config = dict(
    model='rotation predictor',
    activation='gelu_tanh',
    mlp_ratio=2,
    width=256,
    optimizer='muon',
    steps=37000,
    batch_size=64,
    lr_schedule='wsd',
)
Rows from block 3 of a small rotation predictor, named by matrix and row number. Rows with one number within an expert belong to one neuron, the router's apart. Each number is 200 + 20 x the weight over its row's rms, rounded and kept within 0 to 999. All counts start at 0. After the name is the row's rms in percent of the matrix's.
Before each expert's rows are labels from the 100 images, of 14976, where the router gives the expert most weight on average: "responds to" is what is common among them. Only what is clearly more common there than usual is listed. The data: rendered landscapes of hills, water and sky. In brackets: how many of the 100, against the usual share in percent.
# router: router (model.blocks.3.mlp.router.weight, 16x256, trained with AdamW), inputs 64-127
# up: expert up (model.blocks.3.mlp.up, 16x256x256), inputs 64-127
# down: expert down (model.blocks.3.mlp.down, 16x256x256, transposed), outputs 64-127

# expert 4
responds to: night (78 vs 24.8); desert dunes (70 vs 14.5)
router.4,087,186,182,172,181,198,180,154,202,189,178,188,200,229,194,199,172,207,207,183,168,173,229,172,211,174,178,217,175,177,179,166,207,146,199,167,206,161,164,201,217,175,183,192,226,185,219,206,217,193,197,200,201,173,191,245,199,175,192,138,219,174,225,185,204
up.0,056,139,229,198,202,190,164,194,201,201,177,206,182,197,195,168,216,194,198,205,160,205,200,202,197,230,212,203,202,212,201,186,208,200,201,196,195,199,199,182,191,196,183,197,173,173,194,202,195,202,197,221,201,197,185,196,224,209,182,201,163,231,197,189,107
down.0,051,205,216,204,203,207,238,193,209,198,210,218,252,196,217,209,178,212,197,190,218,186,193,214,170,167,200,232,206,195,197,219,141,224,184,186,196,209,214,205,212,214,176,195,205,217,223,197,191,195,203,171,201,199,213,213,223,194,223,186,200,173,189,184,244
up.1,107,199,178,193,208,200,184,205,201,162,180,217,206,198,201,172,196,226,198,215,269,211,203,199,198,236,206,190,188,191,206,238,195,173,207,239,215,176,199,116,197,191,176,209,213,217,189,207,198,196,207,204,199,215,205,201,195,215,183,201,223,224,193,193,181
down.1,093,187,161,209,179,203,207,205,193,199,215,182,206,177,206,240,200,205,220,203,131,175,213,187,207,160,204,205,215,191,192,190,189,202,205,172,195,214,195,254,200,156,172,228,212,204,215,171,194,211,200,196,221,189,176,223,183,189,206,197,172,163,229,189,199
up.2,053,182,239,198,195,211,193,203,201,219,178,191,210,203,200,177,167,166,204,144,234,213,198,193,207,165,199,186,191,177,189,201,214,203,206,161,191,193,181,172,206,234,234,206,173,190,195,206,207,190,210,187,209,201,165,300,174,172,199,192,207,161,197,189,209
down.2,061,203,194,192,197,212,231,186,201,192,200,179,203,230,221,203,201,208,202,199,193,201,193,209,196,185,210,213,205,200,209,212,203,230,190,193,204,173,209,226,196,208,196,201,212,204,191,189,213,206,203,180,201,203,209,5,183,182,211,206,205,188,213,216,244
up.4,035,192,193,173,197,204,206,182,200,176,204,186,215,198,200,190,199,155,201,159,188,199,195,204,175,209,203,203,199,204,196,200,189,192,199,181,219,197,210,231,195,158,132,182,232,208,213,203,198,196,190,195,182,175,201,206,203,175,208,188,185,145,198,193,293
down.4,037,175,203,192,209,170,176,218,200,198,197,216,173,185,186,170,209,198,203,220,240,225,216,194,194,242,201,210,198,195,209,195,200,173,226,215,196,174,219,166,201,226,231,213,190,205,198,206,221,214,204,221,188,209,201,158,235,220,152,207,202,248,180,184,186
up.5,123,140,193,187,193,210,189,183,197,180,173,165,171,198,200,184,192,184,204,138,121,198,201,197,199,182,230,213,190,208,196,147,183,184,195,133,198,215,188,230,198,183,162,177,198,185,206,200,203,189,194,203,202,196,178,241,195,186,195,191,195,141,191,183,250
down.5,130,199,210,189,218,177,193,183,203,205,201,219,193,210,183,185,199,192,187,235,249,222,183,205,189,262,192,245,185,191,200,218,218,185,208,240,208,165,222,158,189,218,213,218,187,211,200,210,202,192,198,211,196,227,208,163,245,214,185,206,188,219,195,195,185
up.6,055,165,228,199,198,216,186,195,194,240,197,184,209,204,197,159,206,167,195,173,206,218,203,202,197,221,161,178,211,187,191,219,230,169,204,276,216,189,205,144,191,212,173,170,216,192,208,215,196,188,200,214,240,197,211,233,175,180,183,190,186,196,205,208,125
down.6,064,197,179,222,192,208,223,201,209,186,193,219,216,191,215,214,182,217,203,174,183,194,200,205,196,140,260,218,202,194,194,201,154,206,191,152,177,204,191,241,199,211,176,252,195,236,186,198,239,217,211,185,204,180,193,177,207,183,204,221,209,203,198,187,293
up.7,072,195,198,179,209,203,200,205,200,199,220,212,202,200,200,125,208,188,199,201,313,207,199,202,197,217,205,158,201,189,204,236,184,107,202,228,219,178,208,121,192,203,194,210,199,241,194,209,195,196,199,205,194,193,218,196,200,202,178,200,227,214,199,195,193
down.7,062,179,189,220,186,202,199,225,211,187,201,184,206,196,209,275,201,218,203,212,145,174,225,186,206,169,183,190,204,194,199,199,184,261,193,204,184,213,193,235,199,179,192,222,202,199,204,173,214,221,218,187,207,183,186,146,174,200,193,205,187,219,205,198,215
up.8,007,173,153,213,197,209,223,201,195,216,189,187,220,200,201,236,194,187,201,199,192,167,197,203,227,157,164,160,178,216,206,193,199,180,205,229,199,219,208,131,202,213,222,251,208,189,187,204,207,203,202,188,201,172,199,197,196,220,210,182,245,212,218,235,206
down.8,008,206,235,207,177,208,194,179,187,221,190,206,162,206,211,198,202,198,197,201,162,206,198,173,224,200,219,224,207,203,187,207,241,198,194,172,189,196,216,246,201,219,181,160,215,188,197,184,231,179,208,197,198,184,182,220,201,172,222,210,158,175,152,203,211
up.9,136,203,189,214,189,216,163,190,194,223,155,171,184,206,200,180,206,185,198,171,212,187,189,189,243,228,183,176,191,208,191,171,197,180,213,204,184,197,207,172,201,238,229,171,183,192,188,180,193,182,212,209,210,186,164,242,183,199,200,197,219,218,218,227,158
down.9,146,210,218,195,183,204,190,203,196,206,227,183,146,197,182,178,200,189,228,201,183,190,189,202,211,172,243,154,213,196,191,171,206,192,213,190,197,210,203,206,185,220,224,246,194,207,183,200,201,201,198,222,211,180,176,138,194,183,211,212,205,213,228,215,192
up.10,165,153,176,211,187,201,180,194,201,185,191,199,211,197,198,216,189,235,200,195,123,196,207,203,202,208,253,205,191,199,193,166,204,171,203,223,192,205,187,228,201,187,151,263,181,197,189,203,191,204,210,216,230,212,164,207,211,200,188,197,176,202,198,180,96
down.10,171,208,182,193,206,211,188,176,208,177,220,190,226,160,181,226,192,201,192,202,180,203,192,204,178,205,208,216,189,199,183,193,197,210,218,202,215,211,191,187,196,165,165,200,204,221,217,203,188,194,212,205,203,193,190,365,192,192,218,203,181,175,195,173,195
up.11,121,163,215,172,209,207,187,186,203,161,193,189,215,192,198,164,201,150,198,189,241,212,197,210,161,221,178,186,200,201,194,201,208,166,204,233,224,205,210,174,200,172,165,174,227,207,201,217,189,193,197,207,169,180,191,246,195,194,194,186,185,176,188,187,224
down.11,125,180,170,204,194,170,186,216,211,188,203,216,200,175,199,188,204,215,204,211,219,208,229,188,202,204,218,215,187,196,203,196,162,188,218,190,183,179,202,189,205,192,203,239,196,198,207,201,216,221,198,218,199,207,200,120,235,208,170,196,204,230,196,168,201
up.12,068,199,180,220,188,211,172,193,194,206,156,193,159,199,198,176,205,188,199,203,219,192,197,183,250,223,204,173,180,209,197,176,218,200,209,185,182,182,201,159,193,224,239,219,202,187,184,184,204,181,216,205,200,200,172,205,191,207,201,203,232,242,213,230,187
down.12,083,213,207,199,187,200,172,193,187,203,197,185,132,199,175,196,204,184,221,211,180,181,189,203,229,205,219,169,207,195,185,171,210,204,206,195,192,214,212,204,185,198,225,211,204,193,192,187,182,185,206,223,211,191,163,212,198,184,217,204,198,239,232,223,201

# expert 12
responds to: noon (53 vs 25.3); snowy peaks (41 vs 14.1)
router.12,097,183,178,186,181,207,173,196,200,195,195,168,199,223,200,194,201,199,210,178,200,181,247,171,190,188,186,204,180,189,202,197,201,147,195,168,191,159,171,195,226,206,243,176,214,180,202,196,214,186,202,235,220,203,190,258,193,208,169,139,243,211,215,188,209
up.0,052,177,209,220,186,208,190,193,192,199,190,166,180,200,193,183,200,171,200,161,216,202,198,178,210,173,196,226,200,208,187,183,223,158,197,150,187,182,187,205,207,225,241,232,177,161,197,190,196,187,207,196,208,207,143,282,179,177,193,187,198,163,204,212,200
down.0,066,203,211,197,197,204,210,196,197,210,199,210,149,239,214,211,190,204,209,218,205,179,185,202,233,186,226,170,209,186,191,200,216,231,184,210,204,187,216,226,190,198,201,210,188,194,189,199,226,192,198,186,202,190,182,71,186,192,196,214,200,191,230,241,207
up.1,336,229,181,188,205,200,204,210,199,200,204,193,212,199,200,133,207,204,202,208,279,205,195,203,197,198,202,172,200,198,205,226,175,129,203,192,207,171,202,90,202,232,248,193,188,217,198,197,197,193,197,204,179,186,225,211,199,211,196,200,250,226,198,197,248
down.1,263,158,176,206,186,201,193,176,200,215,172,198,200,188,196,218,205,209,209,190,158,171,216,201,204,170,171,224,203,188,191,194,179,212,189,191,204,231,169,224,195,187,191,197,213,210,216,203,185,212,212,218,226,202,184,267,190,198,195,190,177,206,231,182,174
up.2,101,193,264,199,199,195,196,210,199,222,177,172,195,202,200,138,213,207,201,206,162,193,202,202,215,155,174,169,217,202,198,210,191,231,200,184,209,233,175,79,205,241,249,154,189,208,186,201,200,200,201,204,187,175,221,199,176,209,213,203,228,223,196,202,165
down.2,089,209,190,193,198,192,175,162,214,196,203,209,203,168,163,190,205,176,191,189,209,214,208,204,185,250,196,208,187,185,200,193,190,200,230,215,201,174,221,222,186,188,176,236,209,203,207,201,180,176,202,225,214,207,188,200,226,187,182,190,168,226,212,176,200
up.3,032,129,243,197,192,206,165,190,196,153,190,178,177,201,194,167,225,218,196,202,133,202,194,211,186,237,239,180,202,214,196,183,197,231,206,190,203,213,200,202,192,171,184,185,204,193,179,195,201,190,205,222,187,163,173,197,205,204,197,205,187,203,192,201,183
down.3,029,222,204,190,221,202,222,188,207,211,199,243,239,208,207,198,187,200,219,210,253,199,181,200,201,195,166,201,191,178,198,217,185,176,193,212,196,196,203,161,194,205,178,208,208,218,208,221,193,205,191,181,196,228,212,159,234,201,175,195,215,191,219,193,211
up.4,086,189,208,216,190,204,169,203,198,239,179,173,178,200,200,198,209,204,202,204,231,199,194,192,233,212,203,210,196,206,202,181,199,146,208,187,188,179,194,199,210,283,306,202,169,180,193,194,201,191,200,211,209,185,166,226,205,199,212,197,228,258,206,217,175
down.4,095,199,211,199,196,207,181,203,188,218,194,197,139,219,198,216,201,188,211,202,188,187,184,196,231,198,206,179,204,193,192,184,225,212,192,190,202,204,206,238,188,208,213,182,203,189,195,184,204,185,202,211,211,207,170,221,169,194,197,205,190,213,237,231,193
up.5,074,194,222,173,208,197,194,185,203,196,176,218,224,192,195,157,191,161,202,181,161,215,197,194,207,193,174,213,172,205,190,207,223,195,203,171,206,184,196,221,186,173,190,221,188,166,208,210,190,189,192,198,191,191,195,302,203,181,190,193,173,179,192,176,183
down.5,110,209,190,206,199,196,193,197,197,191,213,191,210,203,198,235,203,218,186,186,202,163,206,222,187,204,209,221,228,202,200,206,139,213,200,216,195,215,219,248,216,222,202,195,182,226,213,189,191,223,199,204,215,204,195,91,208,208,183,194,189,178,223,208,197
up.6,124,201,240,195,182,200,177,180,200,174,232,192,193,202,198,180,202,197,202,182,167,182,194,197,218,225,186,209,202,202,187,196,195,189,199,192,205,186,185,244,196,182,183,226,160,195,192,168,183,192,198,195,215,181,176,279,185,162,195,196,192,168,210,209,243
down.6,141,161,173,200,210,191,211,177,187,198,165,206,194,203,226,192,195,201,207,184,200,210,205,214,187,164,226,207,191,199,195,196,205,192,200,181,198,202,191,204,195,166,180,234,218,201,222,239,216,220,197,191,203,201,193,6,218,208,213,207,185,179,205,197,167
up.7,060,198,200,216,193,205,165,203,198,225,189,175,170,197,199,188,206,203,198,197,230,199,200,189,226,214,221,209,194,200,201,182,196,152,207,190,188,171,187,207,210,278,294,192,181,184,193,198,202,192,201,216,202,193,163,221,195,202,203,193,237,253,206,213,170
down.7,064,199,212,195,198,207,183,201,190,211,202,199,149,219,197,237,204,188,213,206,191,177,185,191,230,203,187,194,197,193,184,186,241,210,191,202,202,212,205,215,190,207,216,185,203,186,197,184,193,192,203,213,217,213,176,265,178,191,200,197,181,216,235,236,179
up.8,047,177,236,193,201,195,179,196,199,203,183,207,186,193,198,143,217,173,200,234,162,225,205,203,181,232,209,213,195,212,199,197,208,216,205,223,207,195,201,205,191,211,227,212,194,189,207,212,198,199,205,227,208,204,183,174,201,205,203,211,185,243,190,185,130
down.8,052,206,202,203,213,213,228,197,202,203,212,218,229,233,227,238,182,220,195,193,209,173,191,207,204,169,176,205,207,180,195,225,151,203,171,197,194,206,201,212,202,202,179,188,200,220,207,191,212,210,195,163,219,213,207,214,201,203,188,185,200,156,242,217,214
up.9,305,156,173,215,187,205,196,205,200,209,210,178,224,199,201,201,200,210,199,206,109,195,208,200,205,182,239,213,197,197,199,174,221,145,200,173,204,200,151,145,200,191,204,204,197,208,184,200,199,204,209,215,234,223,202,205,183,203,194,201,202,217,198,175,137
down.9,242,216,196,198,205,201,164,168,192,194,197,204,208,172,170,233,204,197,187,202,204,182,192,206,189,214,168,223,178,198,180,191,169,232,220,221,197,209,204,204,198,193,185,216,188,200,234,208,173,185,208,214,212,197,185,290,200,194,225,203,196,180,231,195,172
up.10,010,212,200,203,195,202,235,191,193,176,223,208,194,205,213,237,181,224,204,191,163,186,203,208,206,158,219,238,211,204,202,215,216,170,194,166,207,208,193,252,190,205,208,166,183,199,197,188,211,214,207,171,215,245,206,219,185,188,190,203,170,166,202,207,243
down.10,011,189,203,186,215,215,225,205,190,225,194,206,186,220,218,180,186,178,219,197,185,226,190,190,216,163,198,143,187,207,200,195,232,196,182,200,208,186,201,157,197,153,188,244,197,208,182,213,207,200,211,159,180,188,182,185,189,185,206,212,190,184,210,241,202
up.11,099,153,227,188,195,197,169,198,204,160,209,196,224,193,199,157,205,205,196,191,181,204,215,207,164,215,204,212,199,191,190,192,177,212,210,200,203,193,165,173,202,187,217,197,198,213,207,205,184,204,205,227,232,212,198,233,191,206,196,194,206,220,187,153,187
down.11,105,224,186,188,220,200,185,199,198,181,222,200,227,143,177,230,192,200,212,206,211,192,195,203,170,237,171,214,188,207,198,190,171,204,219,202,202,202,205,203,204,188,202,194,195,193,228,193,172,195,201,210,218,201,208,252,192,218,214,192,207,198,182,149,186

# expert 6
responds to: night (71 vs 24.8); purple alien crags (42 vs 14.4)
router.6,107,208,220,198,203,198,190,183,200,213,235,223,199,212,194,247,223,197,207,211,219,163,226,178,201,193,191,195,210,182,190,218,218,193,200,200,203,185,226,252,212,154,190,238,196,197,215,191,210,192,196,208,229,151,193,229,225,185,196,178,205,185,218,206,209
up.1,059,230,238,203,225,193,202,203,200,208,201,223,210,204,199,175,194,177,203,196,308,206,185,200,179,231,173,176,206,200,195,215,189,231,201,182,179,196,204,156,202,181,223,242,166,195,200,205,197,206,191,197,175,206,185,219,231,206,205,211,212,238,199,197,245
down.1,073,242,220,202,251,196,197,178,187,194,197,221,192,172,196,187,194,192,207,210,251,206,172,183,205,196,204,179,191,203,204,192,199,269,188,195,198,192,199,167,191,150,198,256,181,196,220,219,216,205,196,197,170,207,193,267,202,210,185,225,192,204,189,200,219
up.2,041,173,176,210,198,213,195,191,199,163,260,211,180,192,200,194,207,192,192,222,166,186,206,198,182,213,208,160,213,203,190,210,249,197,194,248,196,224,211,234,205,188,171,213,269,181,190,198,196,196,209,199,191,208,193,252,190,173,193,184,166,220,205,220,208
down.2,039,173,206,202,184,229,208,184,199,204,217,175,186,216,214,154,200,191,174,201,157,202,211,216,192,229,185,196,223,192,212,197,205,180,188,193,218,201,191,194,211,247,188,160,234,201,191,181,189,198,207,192,207,176,207,159,219,179,190,174,165,216,193,201,240
up.3,060,208,199,186,215,197,261,214,198,203,211,186,236,203,202,220,182,193,203,204,179,207,205,195,179,124,192,221,183,211,207,264,216,162,198,170,210,196,196,212,200,178,221,191,226,200,209,204,206,199,188,181,183,205,233,217,200,201,193,198,196,144,194,188,275
down.3,057,188,212,204,198,213,254,186,211,199,200,208,250,196,226,206,179,198,227,189,192,201,202,201,191,152,178,196,231,194,201,217,158,214,188,187,197,210,186,206,210,176,202,190,200,211,183,204,227,209,212,167,212,164,193,125,190,199,195,196,216,157,192,200,217
up.4,129,208,144,199,196,198,223,216,200,199,194,220,221,196,202,202,220,192,201,184,158,201,205,191,202,152,231,176,197,209,208,162,192,199,201,123,193,204,197,193,198,185,219,282,168,209,198,195,211,199,198,212,176,204,195,198,211,197,173,218,222,183,194,187,224
down.4,154,204,209,199,210,199,189,195,198,180,221,189,262,194,188,184,198,201,191,208,200,206,187,207,173,217,197,201,242,198,213,202,176,181,227,174,201,221,216,209,209,194,191,166,191,244,192,199,202,184,212,196,195,174,207,249,248,191,210,205,195,197,186,175,212
up.5,026,182,210,208,181,203,202,198,201,257,174,204,204,202,208,206,212,184,196,179,181,173,194,190,241,180,220,189,197,205,202,191,169,129,189,202,178,205,178,189,216,202,209,195,184,179,194,210,193,191,192,228,187,216,210,164,219,212,199,211,213,205,221,223,214
down.5,036,180,204,196,214,216,208,188,212,167,211,169,232,209,204,198,211,212,205,173,177,204,212,225,168,170,204,229,246,200,226,204,237,228,201,213,231,234,163,205,202,200,173,175,191,217,176,186,200,196,216,206,224,188,173,119,186,188,179,206,184,163,165,178,187
up.8,028,171,170,206,203,210,201,187,198,164,261,222,180,198,201,203,201,185,189,224,160,184,209,198,178,209,200,162,211,201,190,206,245,195,198,246,197,218,208,247,205,180,155,242,263,185,188,192,197,197,208,198,202,209,200,249,189,175,185,185,163,216,208,215,187
down.8,025,169,223,207,190,227,209,193,200,215,214,175,199,219,221,148,200,201,172,199,177,220,211,213,196,227,179,188,230,192,207,202,197,169,185,183,202,208,198,178,213,239,194,150,231,208,193,184,200,197,217,190,194,173,212,158,220,181,206,172,176,227,185,205,245
up.9,159,223,200,211,202,201,244,205,198,218,203,195,236,203,203,235,192,199,202,235,157,198,186,189,182,161,179,220,197,212,200,225,223,255,186,170,177,240,187,234,194,201,254,189,212,154,196,197,212,197,193,190,172,197,208,223,223,220,231,205,211,174,193,210,252
down.9,155,223,215,199,206,184,229,190,196,188,217,196,239,203,212,228,182,174,215,240,213,201,195,183,204,201,173,190,186,202,197,206,226,192,215,213,199,180,194,175,196,152,176,217,190,174,209,204,213,212,193,154,185,188,231,213,210,193,209,206,207,195,192,212,192
up.10,031,161,161,210,198,210,192,187,198,164,250,216,189,193,198,219,203,195,193,216,167,177,208,198,182,212,185,155,216,200,192,200,230,202,197,234,198,215,212,238,205,173,159,250,262,191,185,197,196,194,209,205,193,193,196,252,188,174,186,181,174,222,211,220,188
down.10,028,179,207,205,190,218,203,191,205,203,207,179,192,215,217,145,202,198,178,201,193,219,202,218,188,237,194,189,221,197,206,201,197,170,188,195,206,202,193,179,207,249,199,161,232,207,191,191,211,200,204,189,196,187,204,177,229,195,203,189,168,217,174,193,235
up.11,124,155,179,208,180,199,194,200,196,243,182,197,176,200,197,195,201,162,198,198,199,211,214,201,214,192,231,181,225,174,210,179,219,137,202,176,207,192,181,136,205,136,192,185,231,195,187,208,214,202,211,209,182,154,184,209,212,185,189,204,216,223,206,202,206
down.11,154,209,145,187,209,212,204,201,216,191,176,198,172,201,201,243,210,196,193,154,182,189,221,231,195,184,231,185,199,196,197,203,201,201,183,222,232,200,153,196,200,186,203,196,204,207,194,201,192,192,186,214,224,230,207,269,161,201,177,227,169,178,229,203,210
up.12,185,246,226,206,222,191,200,192,203,210,209,235,218,197,199,181,194,157,200,183,273,200,186,203,170,254,161,192,206,204,188,217,207,228,199,193,192,205,203,151,204,160,188,227,163,196,214,197,197,208,197,194,172,217,184,202,235,196,208,206,213,218,198,211,238
down.12,204,205,212,210,224,193,198,197,190,208,194,212,151,175,196,177,188,187,206,193,220,209,171,200,196,214,198,184,204,199,199,186,218,254,184,210,197,204,205,174,196,165,206,228,190,189,208,205,189,208,195,192,186,230,186,244,206,204,187,216,172,212,185,220,212
up.13,066,198,236,197,193,193,188,222,202,214,244,177,138,205,202,213,214,209,205,213,246,200,204,199,204,204,248,169,200,192,210,176,188,200,199,184,210,198,175,186,202,258,254,190,175,203,193,210,197,192,200,220,217,200,196,178,203,210,204,210,216,246,206,198,159
down.13,087,202,199,203,208,190,205,202,210,195,225,178,197,180,203,224,196,191,233,211,221,195,184,185,192,143,226,161,188,200,191,184,185,213,217,198,194,207,199,175,196,209,202,193,207,186,205,219,217,187,191,209,179,187,170,295,195,198,202,208,196,195,226,182,201
up.15,064,223,234,198,225,193,210,211,204,207,197,225,210,204,199,174,198,167,202,194,296,204,180,201,177,233,180,174,207,205,197,214,191,251,202,165,185,193,197,171,201,167,218,256,169,193,199,202,199,205,190,198,175,214,199,209,220,207,209,212,224,245,196,201,266
down.15,072,243,230,197,254,192,196,182,178,196,197,221,192,175,195,182,194,191,214,207,255,209,177,188,196,194,185,184,188,201,204,192,192,270,195,207,193,190,198,159,192,160,200,249,171,191,226,215,210,210,193,195,174,214,196,269,207,211,186,226,192,203,182,198,202

# expert 2
responds to: purple alien crags (55 vs 14.4); sunset (54 vs 25.3); snowy peaks (34 vs 14.1)
router.2,114,214,172,198,202,193,196,194,200,201,196,225,203,220,196,242,198,207,209,200,212,162,228,170,198,203,161,223,175,187,191,242,192,174,199,196,204,169,189,232,225,198,235,173,208,187,229,186,225,203,201,206,243,211,191,218,204,216,198,150,225,192,208,229,201
up.0,140,179,219,181,202,197,193,202,201,168,201,207,164,202,197,185,221,216,199,222,161,195,204,202,177,236,209,176,201,194,194,189,207,286,198,215,215,210,206,220,204,161,148,188,234,208,188,208,197,193,210,216,216,223,199,193,190,195,199,197,183,219,199,183,137
down.0,113,210,200,208,188,201,182,210,190,214,191,189,164,211,198,249,199,169,202,190,193,196,192,192,217,171,212,205,196,194,196,183,221,217,207,210,204,205,188,196,202,186,191,211,182,197,206,203,210,196,184,205,209,213,167,329,205,202,204,204,207,183,225,223,156
up.1,063,242,204,210,212,185,180,203,202,183,187,207,207,205,199,237,194,201,199,148,210,202,192,193,186,235,175,247,192,207,190,192,181,233,197,167,184,197,194,293,195,144,170,223,206,191,216,185,200,205,201,203,187,220,177,209,204,221,211,200,190,199,204,190,259
down.1,070,219,181,179,227,196,178,183,191,174,189,221,195,141,171,208,200,177,207,170,222,186,192,202,166,223,187,225,174,203,193,192,156,253,221,211,210,185,223,218,209,160,217,245,177,210,238,191,179,211,178,224,205,211,188,270,217,216,207,207,176,198,159,174,204
up.2,070,257,207,212,204,194,189,217,205,190,217,204,220,200,199,231,209,181,201,174,225,191,208,200,200,202,184,196,205,194,195,203,194,292,199,205,194,228,174,202,209,173,183,265,184,205,194,184,198,207,208,202,191,194,192,206,193,205,207,208,208,234,206,184,218
down.2,084,218,184,193,249,164,220,184,189,178,196,223,199,161,183,199,186,171,221,188,239,202,184,208,152,196,197,214,212,210,206,201,163,258,217,210,203,189,211,194,206,186,207,233,171,203,223,192,204,216,184,208,200,224,201,263,239,225,190,217,169,217,165,173,214
up.3,245,208,110,210,204,200,207,196,201,175,149,198,247,199,198,223,209,211,197,173,246,192,204,197,187,175,161,170,191,217,207,195,190,193,197,200,190,222,190,90,208,171,220,188,206,189,196,201,205,206,197,201,184,193,199,207,224,208,180,192,223,206,195,210,190
down.3,251,218,131,204,195,188,191,197,216,196,188,204,199,224,195,246,208,200,200,161,197,198,207,200,207,202,220,166,195,194,196,202,200,175,210,179,203,187,192,178,195,165,198,234,196,210,177,167,209,186,203,207,213,208,216,305,233,210,150,218,169,197,242,198,206
up.4,160,192,223,202,186,201,182,182,201,165,201,192,207,200,200,196,183,165,204,265,114,196,198,193,212,194,180,184,187,188,190,153,221,296,202,215,209,224,204,214,197,234,200,234,202,199,183,212,205,198,214,194,208,202,179,208,182,191,221,197,207,212,201,198,132
down.4,127,169,194,206,174,198,186,197,173,217,169,193,203,214,202,230,217,207,189,177,143,202,201,194,211,242,196,196,173,197,190,208,165,178,179,201,177,208,180,202,203,180,209,219,214,173,202,210,220,197,204,224,210,186,166,267,213,209,211,195,196,212,238,226,217
up.5,040,225,143,220,196,192,192,201,201,236,201,171,214,210,193,200,215,190,194,195,241,209,195,193,228,220,205,180,194,210,202,218,201,167,216,214,200,212,199,152,185,233,191,115,196,193,185,193,192,181,204,221,193,234,190,224,200,205,181,195,214,199,206,204,203
down.5,053,184,167,219,200,217,207,207,224,206,199,212,181,222,210,189,203,212,167,200,240,207,237,202,219,173,208,178,211,195,198,207,252,169,194,213,194,186,212,181,197,184,193,170,224,206,184,196,206,190,225,202,199,189,214,225,205,199,166,202,192,198,213,209,223
up.6,131,221,140,192,212,208,196,211,198,183,180,196,219,197,198,211,197,155,199,183,179,197,205,199,173,234,224,227,186,209,208,200,197,184,202,163,208,178,205,224,202,177,261,204,195,201,221,203,200,206,203,209,205,229,209,215,183,218,195,202,238,214,197,173,252
down.6,147,196,166,191,205,191,168,193,187,191,204,191,184,170,181,222,207,200,200,170,198,178,208,209,175,210,182,224,182,185,201,185,166,185,214,184,205,184,187,215,205,174,192,227,194,204,227,181,166,199,189,225,228,207,202,235,196,212,197,184,205,175,222,163,127
up.7,076,246,227,216,198,205,181,187,205,191,204,229,237,200,199,264,194,190,193,167,275,187,200,201,209,266,171,247,189,205,188,181,174,200,203,187,189,181,193,225,204,142,151,213,193,188,217,181,200,204,206,196,190,181,173,200,196,204,215,194,197,177,201,194,284
down.7,077,199,188,176,214,190,172,188,197,165,177,198,184,164,179,193,203,201,221,194,226,193,205,211,171,198,200,220,189,202,184,179,154,267,219,195,194,211,213,213,204,169,219,218,185,210,216,204,180,193,188,242,193,208,204,248,200,213,204,212,199,214,185,168,260
up.8,049,212,191,200,187,213,182,201,199,214,176,209,222,198,196,168,194,193,202,191,275,193,189,198,218,248,175,202,180,196,204,204,183,156,211,230,200,169,221,140,188,262,212,138,178,196,199,201,199,190,196,205,226,207,201,215,210,201,202,199,204,222,204,229,129
down.8,067,178,200,211,195,228,214,185,208,200,208,206,212,215,210,174,207,221,165,220,201,194,226,192,230,166,194,220,207,197,195,214,244,167,181,197,195,195,195,182,200,211,189,146,238,193,190,200,193,200,231,208,196,192,244,222,197,184,190,177,203,205,202,198,230
up.9,025,186,112,188,204,206,196,202,195,173,184,203,215,190,198,196,195,192,191,209,224,222,202,191,183,255,210,250,192,203,195,207,219,173,209,169,204,164,213,229,197,182,203,186,222,188,214,213,205,195,199,206,195,223,230,203,187,221,197,199,218,197,180,179,215
down.9,028,163,166,178,204,226,177,171,191,198,223,200,189,163,188,216,208,216,194,193,171,174,197,222,170,203,204,183,190,190,204,198,159,162,194,198,216,199,185,213,205,196,159,219,224,217,202,204,194,208,187,209,225,171,176,194,201,209,176,178,176,153,200,173,117
up.10,092,207,160,199,223,199,203,216,202,210,214,205,193,198,201,215,196,153,195,170,200,199,213,196,172,241,213,213,200,203,210,196,180,221,197,158,220,192,197,233,223,162,223,190,191,190,214,205,214,203,200,209,209,230,215,205,176,221,186,204,240,187,193,185,233
down.10,110,232,177,188,214,175,175,178,182,177,176,193,190,175,178,213,201,196,204,172,205,174,204,208,176,205,178,209,175,197,200,182,166,231,194,182,199,196,186,206,200,172,225,258,177,198,228,174,171,215,186,220,226,215,204,234,179,227,209,195,223,214,223,174,150
up.11,009,188,234,204,186,190,157,184,205,183,172,191,184,198,198,195,201,180,197,157,211,197,219,184,217,200,155,213,192,219,178,178,234,229,198,164,210,205,211,166,215,205,204,207,182,190,193,198,201,203,196,175,185,138,166,240,211,159,235,194,209,201,182,204,202
down.11,012,201,167,215,171,210,207,196,197,190,186,202,200,190,179,186,196,202,207,214,186,197,178,192,218,177,246,182,180,183,201,196,192,188,200,186,186,184,185,199,180,179,213,231,183,204,188,192,214,182,211,229,210,212,191,142,198,199,186,216,233,225,235,206,250